config.toml
model = "image flow-matching model"
dataset = "rendered made-up planets"
train_examples = 97500
image_size = 48
horizontal_flip = false
conditioning = "none"
arch = "uvit"
objective = "flow_matching"
cond_dim = 256
logit_normal_time = false
norm = "layernorm"
norm_position = "pre"
activation = "gelu"
mlp_ratio = 2
head_dim = 64
fused_qkv = true
qk_norm = true
parallel_block = false
inner_norm = false
patch_size = [6, 6]
layers = 12
width = 160
positions = "learned"
init = "trunc_normal_002"
residual_init = "zero_last"
optimizer = "nadamw"
lr = 0.0022
beta1 = 0.9
beta2 = 0.999
eps = 1e-08
steps = 11000
batch_size = 128
epochs = 14.4
lr_schedule = "cosine"
final_lr_fraction = 0
warmup_steps = 330
weight_decay = 0.2
Rows from block 6 of a small image flow-matching model, named by matrix and row number. Rows with one number belong to one neuron. Each number is 128 + 32 x the weight over its row's rms, rounded and kept within 0 to 255. All counts start at 0. Numbers have three digits each.
After each neuron's rows are labels from the 100 images, of 14976 (inputs lightly noised), where the neuron reaches its highest value: "top examples" is what is common among them; "colour at peak" is the nearest of a few named colours to the mean colour under the peak. Only what is clearly more common there than usual is listed. The data: rendered made-up planets.
# fc1: MLP up (model.blocks.6.mlp.fc1.weight, 320x160), inputs 80-159
# fc2: MLP down (model.blocks.6.mlp.fc2.weight, 160x320, transposed), outputs 80-159

fc1.105:139174156135138112135100133094162185146142118123191144143128152153096146086182144148210122084118213163159115103094096145091111060145158130173168115147145145075120153120099115153172148128122132145169123146089187112077217181158182153107090116
fc2.105:200143179165077137136103155127073114102064141132132132120136118099106201178095140107059119102140085124122113123149113146125178124113114167096070104100111102122111117103136057096097125134183133119106097132144103165196132036166121145137114169
top examples: cracked ice world; cratered rock
colour at peak: grey; pink

fc1.237:145154132131066123160111196106174153109126096133172106118139099097152154077108164144130136186130142165074127128082112101143172133179085133070100180135145128143163098098073151108141080121080081132171157133164176128153084114119118141147107158
fc2.237:104091116139197164038149104164093097159162113120070139190117107165105158188158139089134092108107093076152064094149125150083139159064144068161153124156160121115110105155137130152077141147183143113064079112133046133110134135118117134082147146
top examples: cracked ice world; crescent
colour at peak: grey; brown

fc1.233:126135136149156103129160124125114119168128164139124117062139088126133191160088131128138101131126180129098143115157075121168115156122158131089135144133134101087127113060158173067147075101089124047143145121211115170138162158166146120085112154
fc2.233:147086154081117125183106180106157130126120145134165113169170225091113135152153197119144116133172129146150120159119065115108151143112176091114109116142136128131142143147098076148123101151182122191102129154077117103117188103107213108134189101
top examples: cratered rock; polar caps
colour at peak: brown

fc1.143:151193141178182147083159129100118086156088172092123114126142098148148111128121101096108137125122161167114134125105063126188154143191107150091094185087131129094137084043138163060120131095095104101107188136178126142138131160145143147126090118
fc2.143:066090132094129110145136140137143141138133100126115125136150255113126144176159188130138136142138121168122121171159112141102113158113129087106101128189124134135140152178068097135123087118127140163113133148117087120113145111074148117087172014
top examples: glowing rim; ocean world
colour at peak: brown

fc1.93:098091122150120132119135157134137106148156137133157140076121093106127137139064136111118112145143141141157126188152080152137102099191150134089142145114126140154101137092127125053150088180152132056136181214158169170126127156132147112065148210
fc2.93:169098159108121140151152204098137140129080152144158113156167126102135072156107184102080136141164126126146101133102115065149154148093176133119186124154117107116168111108108087138081134086146115134098119120123126140154166095163173120157134162
top examples: gibbous; cloud-covered world
colour at peak: brown; grey

fc1.208:144128096133130187121180107107122054211122160145128146151096084119172096129109108176179079078072189148057187141126108136213179152144128150087187117094110098105124077107189171097125102120112091120139129146134127135144130101139118100084120096
fc2.208:113116146142147132165138234088121156143102140172162103152158129112138135122084167083103137131180148167147099122092107105148086111100225057123119148209143126118136140128108082118115120112092131150128143114147150122125166139170180104123106139
top examples: cloud-covered world
colour at peak: brown

fc1.40:162182116140117105089110129108165102124090146152144143088107147151159153113207093215172167108101176114003171077130118096160128130116182156102174120130119125082191133156103148138128106134050092112137136081106091149138137175165121181131108133
fc2.40:121088139117138182217173176108118126159138164099191109180168127089141172163098186111139084073173134168146108128124042149132163139127091087114071099154164098122158117138138106116130083125167116180107124156119100115094152130082243116111144123
top examples: cratered rock
colour at peak: brown

fc1.121:162131130119144099155088100104128160073111110136120121133135128135142148115161155135145143217113098110108167126124176146143111093131089209111090123138169118081139175117119150118156153108120132092146135042095172086073188166184097158116060123
fc2.121:127116152146168155148113103112104145116100140100094088175149102133161170120199193133133065139174126116102147073136143190112094139084098149135112095174190128072159153094081175176131129066190156091151095088115107098117196175167164132097072107
top examples: cratered rock; full
colour at peak: grey

fc1.133:097116166135146165132187086105140101128145154144199098118197120100175118163070133063094120160122137154136166141126089136139091089150134148082122117109121086158106102092162111091140121089152126130115180127192051139101103130134141088062094163
fc2.133:134080149107114082105082146127137129124103096119165164132064168166078107120154134208114182127090165160110117141095131095093124090119161116162172118120111106122118076127078185137113109169104071157138114157077168087120161122126124193127152092
top examples: polar caps; lava world
colour at peak: grey

fc1.41:114157150230118146107129160102098067119118120118161096069168117133136148135045138097077096195117171121175123151075107155149107142149151096086080142159111129130112127034129113119103081143094100114123139134178107160158136160150133104084110185
fc2.41:120096138076145137136145128128150141131119135142142151147195195120111138160137214129137175104142105147119124176136045094111117158123145135142106135143123109127199069166012124140101111152159141140099122129101111115107146125093161137087156122
top examples: banded gas giant
colour at peak: grey; pink

fc1.50:098087172111106117154145141131162155079125121146144134058196134085163148141118153098084127117175064196209096160105123174108087108090140089160081132188126194141074147050125064122136135125158105131102173141137131175165122166088153147097105170
fc2.50:150194155123120170128168164093143116139119139090164116146161137113140069142091221148116148106104138102106155146173075080083155167111150185105139160124100087086218049092113138172101091110130149089088101117096151143100144128147146112125151177
top examples: half lit; banded gas giant
colour at peak: brown; grey

fc1.215:108070166150117103127100147122187200106117141146155102114142134132141169128129200164082150176180152170148118125147120128089095146146157110103102140181114103157143161145055055119146080147088132146182152167087112125151145139090159167113185184
fc2.215:160084117128151167143175133153105079123147157148123126120114101129105125160089130106086101071118126066107138102141079148139170100095080179121173094082168075114100092122155135177108160092178114099082089129157108141147155120173159132200111175
top examples: crescent
colour at peak: brown; grey

fc1.252:065103125101100132114130105131136172146142130118188156095115115121124125150163119151159091159172114209157100176170082164111089165107112118138083076135120182173166119130131090094122106134160155104136169133099138128136111109026104143076159176
fc2.252:178113159143124137124171175111136117141125126135161081138157121119145062140100169094053124121140137104147143129124133107146150145110150137094171150144106113115086116086116094140099103105134100098094101113138152157159147080198166088174126138
top examples: gibbous; rings; banded gas giant
colour at peak: brown

fc1.26:121113115108167102156116138122089190077175073162167164159143152131089153098112171145123181151064188073187152145117098102104128056132137139172141132126114083102155114120105171144172144142132170182084116078101187096047175120161159155121123129
fc2.26:134144172149136153149123106087094154133131147089097094139151089115157150122136154100133090135149094145112139083133139177135132128102086150126117138208126142056119130102144141134126154053182162082118117082166089151146172166176177083132098157
top examples: cracked ice world; gibbous
colour at peak: grey; pink

fc1.58:084134174216115193157167151103136131132117130141142075110155072128147123142067151144080099190106129103114136164080119094196169112149113139092088097089120143127179107079143171083141111115087106124127109129242139133116111102145168162133104209
fc2.58:137107156099117104125115161118169119138115118113123108162168255106118102140136181110108150130156104178125110154148055152093113177121177120131110149173125131131160107145000123137106076128137104125104128127105097155134150114086154099101142108
top examples: moons: three
colour at peak: brown

fc1.265:098103161187101163096158110123128142108101161136152127078133118106134113136082131114120101189152075174196151156138084142181094117113142056148071094146099137137097167078104097090139071097165152102111163179157133152150106130097093120118123189
fc2.265:167152150128149152125157181099185139148144148147169093154165137095151071136099179094080126142156123115156127148149078094133100170127157190077151181142112116119180081099100120137092092120131128157083121100123145147116157112133155074126139165
top examples: banded gas giant
colour at peak: grey; brown

fc1.60:111152135149137159082183125128120066202153140122154145135146089126126089138099118093159115134112133165117164146172081135176136140142128116101131159079111112102091107061180217025150093124138128092142149154192102111124111137120119133085111145
fc2.60:117060179088145109148131177100145145134093143153138090140137159129130120147117174102084166145166123146130127133133110103134111148113185055135136141183119134141124134141081093116108120157114120167111134129106131111131169097138165117092146082
top examples: glowing rim; banded gas giant; full
colour at peak: brown; grey

fc1.95:131140153142161139153101085111128158129152143127173109170042098122124162106136149144154076091150220146120112138087069080140074098086121122178163129141150124088159096095107124118148150155122066139189122149124202138062200210093154166115075145
fc2.95:140164162150086112106117180166120127114095146146097170111178128141127109151146092100085167139161085164128116161153163163143161156172162115119119066096091122131128125143097104088146076108158185120147178145137094117155097078150094096082124141
top examples: full; lava world; cratered rock
colour at peak: grey

fc1.184:103113125148113131121143134141154102133146119097189152066140106096132118135112152107165096144136106211207122200121082176117103125183147099093112130115147159154122149090109117085134126189137157094141144199105159153114121139130172106061153185
fc2.184:167119171118109154142171191118136149125113152134156098122147140118122059158068179115057112105155122116133100126118084092167178123110146167103204103118104121131144104108145084146097094086129114111085125138135144153149121094144147116188108131
top examples: lava world; banded gas giant
colour at peak: brown; grey

fc1.213:145122161211151180119185147066107095131091123123141111123150073094136100165080085127118084204103118123130142190058049065173175109131132106099077147098136124096115126105197170131130114104102107153100111143192129113125145108154172130110124185
fc2.213:112113124105132093123115136144145118147132094125119109147156241131109118130149190138120176114135091172084125149158090150101093180127183119134120137184127133123167106154000119149103076170122120124123150131110116168113136106113126111079134088
top examples: glowing rim
colour at peak: brown

fc1.287:190043152206152085184132123123091158123102166140144129104145118079100160123117101151127102123135145184206147123087065111188118136113140166125152096146120117119137118075154092104158099100052121126135130123192131143182130144140150176169112188
fc2.287:126167158118132143143168169100136140147130144116128108161155132129151106159120217115104112133141087116115129156168108120107115185106164140088110169157093101106174076118106112156091086128167138177087115123120108170111194111114157068079153150
top examples: rings; half lit; cratered rock
colour at peak: brown

fc1.294:059095129132060139121147174142199132154149113081199117118110084114152086156072110086144120178116131157101119223141089132126151095201143106084129104087095142184126113155142162032138124158122106126142157181153139119119083113108149083050127155
fc2.294:136017155098162114077127192141120074121104135182115109096142128159095124144097163120092159146134147141135083117108135102128089157115167110182210134154143158142139182120087102163081128131161124116103142120098143156160146091173143124130102139
top examples: gibbous; cloud-covered world; banded gas giant
colour at peak: grey; brown

fc1.188:134145099173158100126140139118113118170122179110149157134109080124134201159117126168165139083090184169116147115160100109170133149093108132056170111097142103089086099100190180080131109129127082081137129144169090156128152110173161151069088110
fc2.188:145062142105130142236113198093107119127085150142164109178166157094129140132105173104136117140180146157142121132099084082108155120115157078134100093174131117131151160137118066133142137130151130158108142146095141108125170140170224121149143126
top examples: cratered rock
colour at peak: grey; brown

fc1.145:070180135139098158121174154142169143118156113081190112164133043153180034186096122115133124178163132104117121152116115090122127140140092088111134125107087137139131098093146210124157160079086155192106148126166125140133131130053108081081139135
fc2.145:185073165095145059079105145117080119187094149186161106065111149142066145118127107133108143119131127163114109098110098143131100109135149104134162166122143123114102157156099077156091091166165072177141106140101175115124158103162153166151090109
top examples: banded gas giant; full
colour at peak: grey; pink

fc1.170:186093132182145107156126115091120095112126152112168141141173133040115149119109171219179086102200169159125140095076112090135186115146136137134142150106151141085233130123131098108149116083055136112108131100068194161154167143161141148131141131
fc2.170:167127177133187157079185151115065098143136146141101139143116087154117146185127147128031124060135106097101104091188085180139147122094156149114127125139126103085082080118150122165071142096167146120119062121128102133147164059150119138097076121
top examples: rings; half lit
colour at peak: brown

fc1.21:110198191141068139101123153107177180103116118121168123129133154141149112131098188110141115110118131158142122180137097130092129111135145151113088128185124177130163151086087097146099161157148170107138151182105165147121120147124137175111155156
fc2.21:201099161131137110085113153125131135117099135144155127103139141119099166128101152153059126117113146132112115106085075076127144110126131195098175148091107082114130132095122080141068117127126108161085113132105164158163119086169156158173117164
top examples: banded gas giant
colour at peak: grey

fc1.10:122140158132098097128114149097211196112119115155184140120179162097164169113108161144175127091091147177182112147131113145085115117146135130080099126166159148132163154122097079130158106181089161140166152156098174135127164165122158190062153178
fc2.10:203100148133122137124112151132079113128106147132154134136122130116092183150105128134070109087128114106101125107109085111124195108097097194117155111080113064111092114110145074147087117112192081139081095137132108158167143083158184158223122156
top examples: crescent; cratered rock
colour at peak: brown

fc1.303:182103172121139083159047181078146154098112122151137115130125130107139133094147197185145129190136151130116135125104147137116130125161106157100083175154159113136178156111074119129160112137077132117187109098077160069084180141161126201099101145
fc2.303:131108122147160178105178137141100118157115151110117104147103095152141140161133139099090086096129132094100123084142086177138130146060124138122161125130165123101092086106137147166081149058177086102101105119169074147183151135153170109200108130
top examples: cratered rock; full
colour at peak: grey

fc1.292:113151143129168126141106135104150183139156112108188158143141166134077118088156171144191122074087216146178117131093098130092100073143139105183188123133122158073100129099111124133189152146123144139172117162085175112041197166166174163135093132
fc2.292:202156188152083129133099155126069145092067156146112142101140116101127192179094144089057119122153078126130107121159125132149186135105098181101111089092119124117100132101135066082100143101189142073100109106157089150182141080180111145118098161
top examples: cracked ice world; cratered rock
colour at peak: grey

fc1.25:174006107131124071181085156149126119085110107159164149053115172116087116099097141131147092157151122130217112147106103149119156110160131116117115146122133153170143184121086083104170093152093089121160117161088131158130073138124133185108140179
fc2.25:147161150148162173129200175113139160161136158145145093155156092130148079166106181095053111106164098122127117133162090110167129160078161141085168135154097118111141061104118119124077121086127132121096132127154120158137163107141149077154110146
top examples: rings; cloud-covered world
colour at peak: grey

fc1.61:105048141119099117152091145159143134132179108127147092105095124101127112141089174101100122169154127177172106202086128127123092115209118110091113124143129135167149168121064112113159135164106127110153161190074195139124110132109164142067145175
fc2.61:140097133135127151109182185148146100134096151155143133119116093152105067165113136101070147112120128065112120103165124123136152161083143173127218111087143107091127080123144142152073150061166101136080082110159118157163170105154129128183122152
top examples: lava world
colour at peak: brown

fc1.103:130124133171126105161189118119116131151120201152122140121123103110121188147085133131141077099128155168108178119179080096155154138119146110075146117103169126094113097092128151078126077110082114074150173128190109147136123166157121140121167153
fc2.103:143057139105148128196131183095124126151100164125180103176147177111137167156126177100157101130162130143130119127106095093110156129079126079120108143189117106147138142132123094141121106158177102187066130133098109111100186095156213118135158107
top examples: half lit; banded gas giant
colour at peak: brown

fc1.138:080127153141134124090187148106109153142131098199174168116142127109139146128088113132091139103129191144188138123104059140106150095138185101150206110140095098146106120154115108170121107135084168189099086145120114173133080075125184137143139123
fc2.138:164154145160148104177081088118078130109102149121072118166135114119154200133175180101157085122154093124071178095167187156133117134075058177122101105151196129081150139109107144135129150105197146097149107083136100111119192157164133161103057135
top examples: glowing rim; cloud-covered world
colour at peak: grey

fc1.249:128123107141149072141111154081137119104109153157105112090146121071114165137128189142077123113160131136143116153156113162168112131105157093079119127135165133079081135110135101160140049124094092121131121145199131152145145145161187149113184193
fc2.249:186138130101121185152187129140120113131112136118152138152165183142121127128127195134144111083148124106085161136145074086108196120127126172122087098098123118153210060159102135161138067108187129075109123159095116103104111106123155157136133120
top examples: half lit; cratered rock; banded gas giant
colour at peak: brown

fc1.117:179121094168133171168160126105071167154129172101132152141164088117100162157108122148105137094069163142113116122127094112155177139145118139056149126109173169075148090122135131084148106146112166162171164144162121117109101176120204143098165136
fc2.117:131135173145132095106093127122122113132133091120103096145147206132147110126126182138149129167179105201110121123113145130110093132152120108102068185205086152146171130128067108138139066158099116094099159134132109153131122121106130102083144103
top examples: crescent; cracked ice world
colour at peak: grey; brown

fc1.205:103141113176098035097088122120183159129173106138172160095131134094138151085177098166182102131158171191166122132119143132109075081116161135132160135153136153102105147127140112163130123164115117094162127202082157130118166188153130207134091141
fc2.205:156092151120118153124149172125084137124103148121132119118141119120107185201070176107074125095117082143129082140163062096143160158105130148121156126118111098136117090108126052116057124121180102149059135151162095172183120054117174121173168170
top examples: desert world; gibbous
colour at peak: brown; grey

fc1.275:125211167139109158144177157078177135186125171100173105158136121186174071146130138184171112126069145068104166105161130115134142124100156147172147134142157107109132121112156165132103071156141109111118134125109136105153121140140112069092159085
fc2.275:165084159149104112177115141138121094093061154162173154132153133105125177139129147128111117098152144149150156115078089162116165061154162116134061094122147103107172140135138089125158134122146156179155089140097174101103135077160145185097081153
top examples: glowing rim; desert world
colour at peak: brown; grey

fc1.77:112151117106152185140209095143145052126145148132146117149139121129175053146090115054128091138159127111070175153175137145120131129142123138077095091066103112134134094125186176082111147105158102146109106133169066135117094115105110060093121088
fc2.77:119078162124116091122077195117127112128073127142139120123119157139094118124134124185105172146147170196125106140076143125127109085151156090143158120141146135132107187124087118124112150184103126156216139127057189115131141110160117185141088123
top examples: polar caps; lava world; ocean world
colour at peak: brown

fc1.181:078088129137123122092160125116129056120144129117190110084146142111088128155072104107136101125146109232199110163180064125127112076146136138103105131106152170161106180099157107092140099178134125103114175137156120160124121142097143108090118199
fc2.181:172169182142096162137165179120165154143133146129164095150173129118144017139099191118041124142170133122171112152118075104136156144120165155089172124132107127128180067099123106131093096073097121116110122121134161147127132105127134100129123148
top examples: banded gas giant; lava world
colour at peak: brown; grey

fc1.73:149132202141108117167073152054154135095100154137154139106149145100147143135154188226126087097223111083125184055093067128157190101146181102119110152149127154079173142114147112116120091119069088158140092081076156144141137145110161157179115121
fc2.73:167114142123209133112166132120085091125124126170135150133104115120124145163132140119093154057144118122089145096174085187156106124132126177109053138113141111098118106128124116117110142084136137106151113099140112110111151084168136138051075131
top examples: rings
colour at peak: brown

fc1.100:125074090104077126193144118151130111109142116154101098110101174155126067072151110178124133151118160064134110103065181107147143084171109111142079142104090100182155178126078127176174114143085165110147132133127154071088135080147124118129172063
fc2.100:075077125073111152134175125148126117172130120121145144132125074201138065093155085143115129154162151113177100096086095157139147137150204058174153077146083094112099134187096174160185056097110129143134121146125136085099167142129152067128106080
top examples: gibbous; cloud-covered world; desert world
colour at peak: grey; pink

fc1.238:102128102133128149108154108113141112159191151085191141141159075099126105138075094069124124108108141170105138210133076187158110092170147162065139145054134111147073089110168167080154114147147108080126164152143130144124080120118104058081104126
fc2.238:113033167096114061130086169129134104123096119145137122109102206142102114139135171152112197165124154175127094133121169091118118135127152085173171120163134147153112178137075105126123112156133083171125145137109137110144138108135150153109154048
top examples: gibbous; banded gas giant
colour at peak: brown; grey

fc1.84:126098141142076120169124177110167172065149133137195134123138148122126103113087195141127129122125185124170115157096098111104144116176122106140103131124133141160179158087073145121182141110076178128167137178074201145119097147118168153077148137
fc2.84:175124158131174124114137143124073118174106163122119129130140106139118170147117136107067116089129118107080113090126088129138157134059130179123213117118120083066104088127151093174076131095182098137083088095142115155145158098169152131207068143
top examples: crescent
colour at peak: brown

fc1.218:162090183149078131169129115124115174092139147167128125123161133114147146144114195127125071139201133156232135144089082129163147111125125109146140108143107176177117139044128120108147095119106125141124137166110181121131051127099145213125108159
fc2.218:153171150135155160118166185092132146140115132148162101143157107112154095151076175094073136105158123103101120136177105091151089182094186160079148166136108133102183052106106121133096119095150116117090145102149132146123168130142163064127128120
top examples: rings; desert world
colour at peak: brown

fc1.293:122110158161116117120161199071168139142171098086161114165155054088165112165101130092111135181110105206159100151102135126119134087154114105026110190126127125175155150126105160097160100128106126137141155168141139126122136156102132106056160157
fc2.293:189085143081136127101140130166104100141101120161113125132128154186048125165140144134074160091113112085075147119152099132112152116106143192144188088079141067111168106133111132188078115151159090169087099133112102122133168099135157152188118134
top examples: cloud-covered world
colour at peak: brown

fc1.187:051163131151096158084177121135157195099146073128162139132147096145115106174081126101113121169157072170180101190160089113123068108105144106146081129169122196125106129056124089093143194120128187092101194145151149138143131133099106107085156183
fc2.187:181110172108160121114133158105136110135125148104158091101160173094135101140097186121092113109120127113150103131116084109110129152109136181099172170147118108115139149102122067148092067143160115106071105116100144159127112110156159106134137155
top examples: banded gas giant
colour at peak: grey

fc1.120:100108075108107102174181084135098130099138101149091131151089149192157074098122123100165127170137124094109133108098183137180088075113097125177071102159124124138108165127117127135193134136105211122175159117136130089060115119138091069092130091
fc2.120:086091125075109112144139112132093138151127117121150136131117096195141120091167119153136106132138158087162119073079086167116120116103136086192162082174115092084091146168085159189181085096157142137130113135102160088092194160164183098113075081
top examples: desert world; rings
colour at peak: brown; orange

fc1.69:118143136128152111136094149087140188125164104145190156152140143143071124099109170134161157119061228124185119153091104095104129079168151121163166120138114142104125121114093157126175142130106170162153119156091173126039184150167162170122102147
fc2.69:186148178163121128106108140131068158119081159120075137112132123098135203186121162086078096124123084134129097113172150131125163154078076148118156098122142149110082141080121085106075201104212135092079104109151068174188141115190119158114115172
top examples: glowing rim; cracked ice world; half lit
colour at peak: grey

fc1.196:075122145164085153103151110107141097177115194136151142157138099132161160134119096124188185096130144149071180213148081131139130079113134109060113155103147098104093085096168133116163122110188108090149141149221103153093114138145154100111129125
fc2.196:134046179126142076151081158133174102137124118119139102157130214107133126138135201126128108181159139145166089118117157118104132164110129075117141150183129132162139207131085085117117090142118105137101135124113094140141179096103155118079175065
top examples: half lit; cracked ice world
colour at peak: brown

fc1.245:100075140178100142141127132095115118104137141140156135092134106106125147116053150099120094183168162160175157155125070150168114138203145117076099129102145153163104166101113143043135058130133126077155164206144153147127097135105153129082155189
fc2.245:167097162132151148103155197110162131141092147136164106166149134106147089167095188101090124144168118127148082128135111103148140160086171124102177163157114127133195079101090099136071111104140106114092126112128117134139166111160175115101128149
top examples: gibbous; banded gas giant; cloud-covered world
colour at peak: brown

fc1.47:125104123152129141132206092080114127176147154101149123150142079118161127153092115092153116106113147155122138171133039134199166074158145120078141160084121117100117075100207148044140107120152096114117138128212081129128118128162133088052092156
fc2.47:131055163115144077147082159121144105132106113146136120145128218124113121118151182144144167156157130169124115144133138109112111164122153076153141140184122136141146157132068095121120088169116118146130141152108113132127169093123150126092162063
top examples: cloud-covered world
colour at peak: brown